Weights of a small image classifier.
Data: 195000 training examples, 4.4 epochs.
Rows from block 3, named by matrix and row number. Each number is 500 + 50 x the weight over its row's rms, rounded and kept within 0 to 999. All counts start at 0. Numbers have three digits each. After the name is the row's rms in percent of the matrix's.
# convs1: 3x3 conv (model.blocks.3.convs.1.weight, 64x64x3x3), inputs 48-53, a 3x3 kernel for each
convs1.0 093:485418464511515549507485447475462511465499519479501533482525525528487488496510513520510496475498476467440516466481498525520454474472427434520584378435463385381464
convs1.1 105:448498364436523410425461364505542478483498459478456501537477611493481488499515557430525539435572460444490487456513583426553632446531463479515518494440496510501532
convs1.2 105:446481434496550553478523511473524478434564501489526562535523489497544504492511551489503476466508515477531501563522468549538454493537472404472567544428485683470469
convs1.3 102:466492511529541480499505513430509494378497477401467518469428489487446446489475466530546508481492508539533520543555533474440502515539503469484509476488558477552558
convs1.4 103:497544519524572420508577419459523564492590470453523509509564437480561540488529483443488510485578485525553565468477381535634419501581315448445407475523410492513422
convs1.5 105:453479408472521539498482514439486490440553515429471492525519557514518531504479534473490555476464588480516510555540524574513514518486604650459378611479351639446436
convs1.6 102:522498520484520483541583599449503530499489490511501531529469502480494472504494450498535487508514531470565483532474520468480441452560535490471537508464585426494414
convs1.7 098:479514516540545587528507588582533445499545468479512454476491484474496497463513534446457523443470444514346452454451505474445488505519519517464504516577494495557506
convs1.8 101:588537464505439494492467501523498495498501461563474476500512504518492499490505556550477537513460495590509534507480469517493489519535510503451467488522492450508434
convs1.9 093:489590518468394479539570419472499468596539423568534465484520588536543551513464574448552492570598530507526522392590513492565587445536609524566449395487385435521478
convs1.10 096:486428561429521561417517477497472508496545515481449524508471514505472559464476463510454610473504477480483482468542469449545553416469451394473451461575588491448443
convs1.11 102:533526477480517498656545391528527480593511509540482412474491489489474485469527540515511468513490454527506484514417543527506544523512506377541531484552536423465529
convs1.12 099:455473462486491450615469519524462458512498539425582616519466471462513461502497433459479518522463486445464490496528504557532493557485463510472571597443501552422489
convs1.13 101:405432465537545488426448545431536474435579542453396474513541573491517511523493471448466481512458535467457511523570501569509548476488547508497541495439583507465571
convs1.14 095:415453497457469495524591523554448465501484509482519438550536451498487434497527397491510512497521465481468433474487528512528548496509575448500406487541497389527471
convs1.15 111:483456477552489482558584562436520503507555551505503526520475508485471501520462501516503434557470518505495439524532550462599572502450510349441526363516631430450520
convs1.16 117:538580485425508554406511597467498461404511542413511541478500501500505496510553523524488488517490487473458503498511523531528514535535482458509476530433441477466415
convs1.17 108:516478511490456465471516524432528505443438417468491446474513507497506477505478493454542469550500489498485489531539527535525548576444523497415419362509646398538603
convs1.18 100:412455393378445423420472369552499486512498479516503483466505517474554553457521506500520515506524500482491519473488510529524565514541552478461530482510500594541493
convs1.19 090:532507456502570502517533469489503477490491508500495415520462472495506516524458516468438503534491540495493516501563508549448518566552474533478395412538395478472449
convs1.20 098:433491514562476463590528485461460604483357574451485536466481505500482485477517514519494540508485523521531522560508548554508518513569500488531559512474494472387436
convs1.21 091:485417410599522419549485475419498429441501532496586458491513524484457527490459443523460483489472465567525508512486508528495581517454513522493421572478491432488378
convs1.22 097:454486439417516488526496523401488476452508450494440440517517528482471580504473527489506479434477499465508479484566500436454463462480482669431425546485505721453441
convs1.23 100:518490465518459502515473458470514530449477458443494449502538528502502450478476544548541528518515507546470459658554583553483480493441480458507407562552469531566501
convs1.24 090:542533509436481446478449371555515514571507476517454423504493478527510451491505456515541572530437523507507519576543541501458493440474433463459480578544566456469506
convs1.25 102:516507509547525476490502457537500498470462532500483466485562460470514471497471451481513510465476570472429501550562473476512464504532523640514385654479482545380489
convs1.26 094:482471638513485491485398451421495529490506515527495494505514533483515513510536515538457483495494492546568450490513518471480552492489437564485474467502502461506524
convs1.27 104:526483507452524504493539416580527503466469545554489554507552549485514521476485451527506532524491472481513463554527545513514563492491469498540427508523424442627506
convs1.28 106:470500547529495540490502500498449508452479513420476475513517511480498517474506500482550558480524464509439503487490492571472520548449514464503517518460363502526487
convs1.29 103:559548527553547438497526548538526555494508543456527512492471510517526487517535501490493427496554498476505540473485501522554454529531472591505525521477535504428613
convs1.30 106:441529517598498535449471537538532522531411496465502525451535539460547418505495540507545485633422461464479555477534504561500403508409590441491444526499433501520538
convs1.31 097:518517541445490567410531538520609583461426520504421443464527515510463514482507498580433490459526516503507462493544418447546486422500494530488557594504536549456518
convs1.32 089:513426450563461392485500477534575585544540558582503529470463526486462466494504493485524525481537489486496569511432437495483443494436501544525564521544528481470535
convs1.33 105:500458452547511456550564526437405414483492417459400404546521467508480429504463470496524523566521435535499506500537455501472541472595521492409482449445489470484546
convs1.34 103:514500574440459459523462552561563563514491446545457519475584479486510491523540501510470544534483497533488499526498491473469499545474655521435476443460572538450589
convs1.35 086:598608581522517518527628514467454665499472428557494433473542468487461469476489455517517464466525480509529445506451447457522561566527538578462427605479496591506463
convs1.36 095:514590565516497450563524559458476482505486553630526625481516448512452407510504470590485458459500463505421577457513508480522558524469581465422420406599539450495411
convs1.37 104:524466518492462585582657497532473461549490512510523430522495488501476528552521544467473572457554516527534484528426538482499492601531506484477550469434478462493552
convs1.38 100:406475561556487511486583610452502512552561512605577563485500464445592619424580527420455500567485492502585469473481458443515458450504572395458480485449459570487408
convs1.39 106:455422420512448469553463455437444446452398388470471393528498565499502510487478519416464498480521491494494509541522511615612531559511540459561567541518553568583484
convs1.40 097:433446523494500473459508479534527527557574576522524498537468488544530537545526502539484467505499528461462470581495479557491492508468468568542415466443500529467424
convs1.41 095:546609558586503551534435453531617495548494528388453478437533516531594571524519548504499520539497520481464513493428510569567498510480510442444497495464541547506461
convs1.42 102:540507486505501407498458456517572513466480518454459587556514526530497526490466501528565538527563506557548494451496468494430435518476470466479512530500524587559543
convs1.43 094:535470496575566488396452482536437425538545441507500449512467501479475460543513584445496458487524492518528505450485474487448461409471489627472529472598537545556501
convs1.44 098:473479451361528464530436533544499487513487513603490593536460642494468497492565489449502493522529491514446574488615653466491477606497459506543576451504523488441459
convs1.45 106:498469474547441527518512507460505534505479482481516509466471508489471468500510452534467524512530504509534550466447546520469516503438504488561498363551508474492532
convs1.46 103:521537512509520483502495542483445516462461519489463546506456601512508562524521483539509501490490506481479544501553590549593541551566484574545585581444527563490523
convs1.47 110:450520461441486423397474442508548496502499454462503427519491505495504462498487504516568532531576521534560496455453488459502399402475540490489442522539469405454402
convs1.48 103:556504535552474528612472509436495430532464544577514548480555445470579426460461418583534494527465511586453461489505553578493510509449507492464551553411615464493504
convs1.49 109:488478450540545514543544535439534463553545506505560481507499508477499477468489431498538508512536520461488489581578533591480538531494551556522442531517458442447443
convs1.50 101:505573515453533521504543536595483413643480443694530500461505449417464455453488500543438506539556513504590463564504492525524478458474568501567522440466510501578515
convs1.51 103:463472538517522491508513507513450487474458542560510478516476521493501513500519504470446515541501518508428522420523470523481493498483490577545431555462458407499500
convs1.52 107:470531508517551524469410417433490501561455509478496452452459553488501505492467516479592535515549458550502455407502565540507548528478532535525479495502509577467515
convs1.53 095:516487457474518499607472480470468510486519556478443474497494547460572571479496393531533500470507545507457496496501508490484510531462441486527389493522488497527518
convs1.54 093:535547516464485465492543533399488502465473462505508568487470502478485460537494510536424460511471477513467530532452501508479458542453573480516489494478561557446543
convs1.55 098:473571469521570528551500466445479480409462451436478468485503496462518531507537540519454463499424493494479493485568546515528541519506471447473489546515569505435487
convs1.56 106:482575468453494505520471547497508422456461552476535489462507485498517520468484501483527508581439495531552458480465528541460372479484494573472654472447544459471459
convs1.57 092:410379510480476441528449338515482495458527440591530574482574530466450537485542504506445510410521443514467476488548536496563487460490494449404509618541539565469619
convs1.58 092:442514536538517532646537541419467491531472504465527526513488533487518548510534529458516539548494474562599499449441570496448558596528574420443488381509465413493483
convs1.59 109:562492465460403477497568388506495511436481536526572469536515462513490511514553535552396491454522532540561507536463597512427614473686541610513510500438557510516464
convs1.60 098:583500519416509485423549595560455501473457523483501607507493501571484530514481567516498484448498467466497579477458457495534549429545582542530519539513448514514474
convs1.61 091:469419421577530537542501494494476530472457517370542470513506576502439497510451539510566489513403496550496532494509451525470586493550605408564488397603554445441502
convs1.62 092:489489477510518537600566543553496434507517515505590588493508524488508514474492536570465480499480508502487444499449436531546458569559465426488302616577387455467414
convs1.63 091:470504457436549396577436490480509449527548442565538420493445581492420579491488443584627490426515500518463498507517536351432567398584445466488469576563504501488448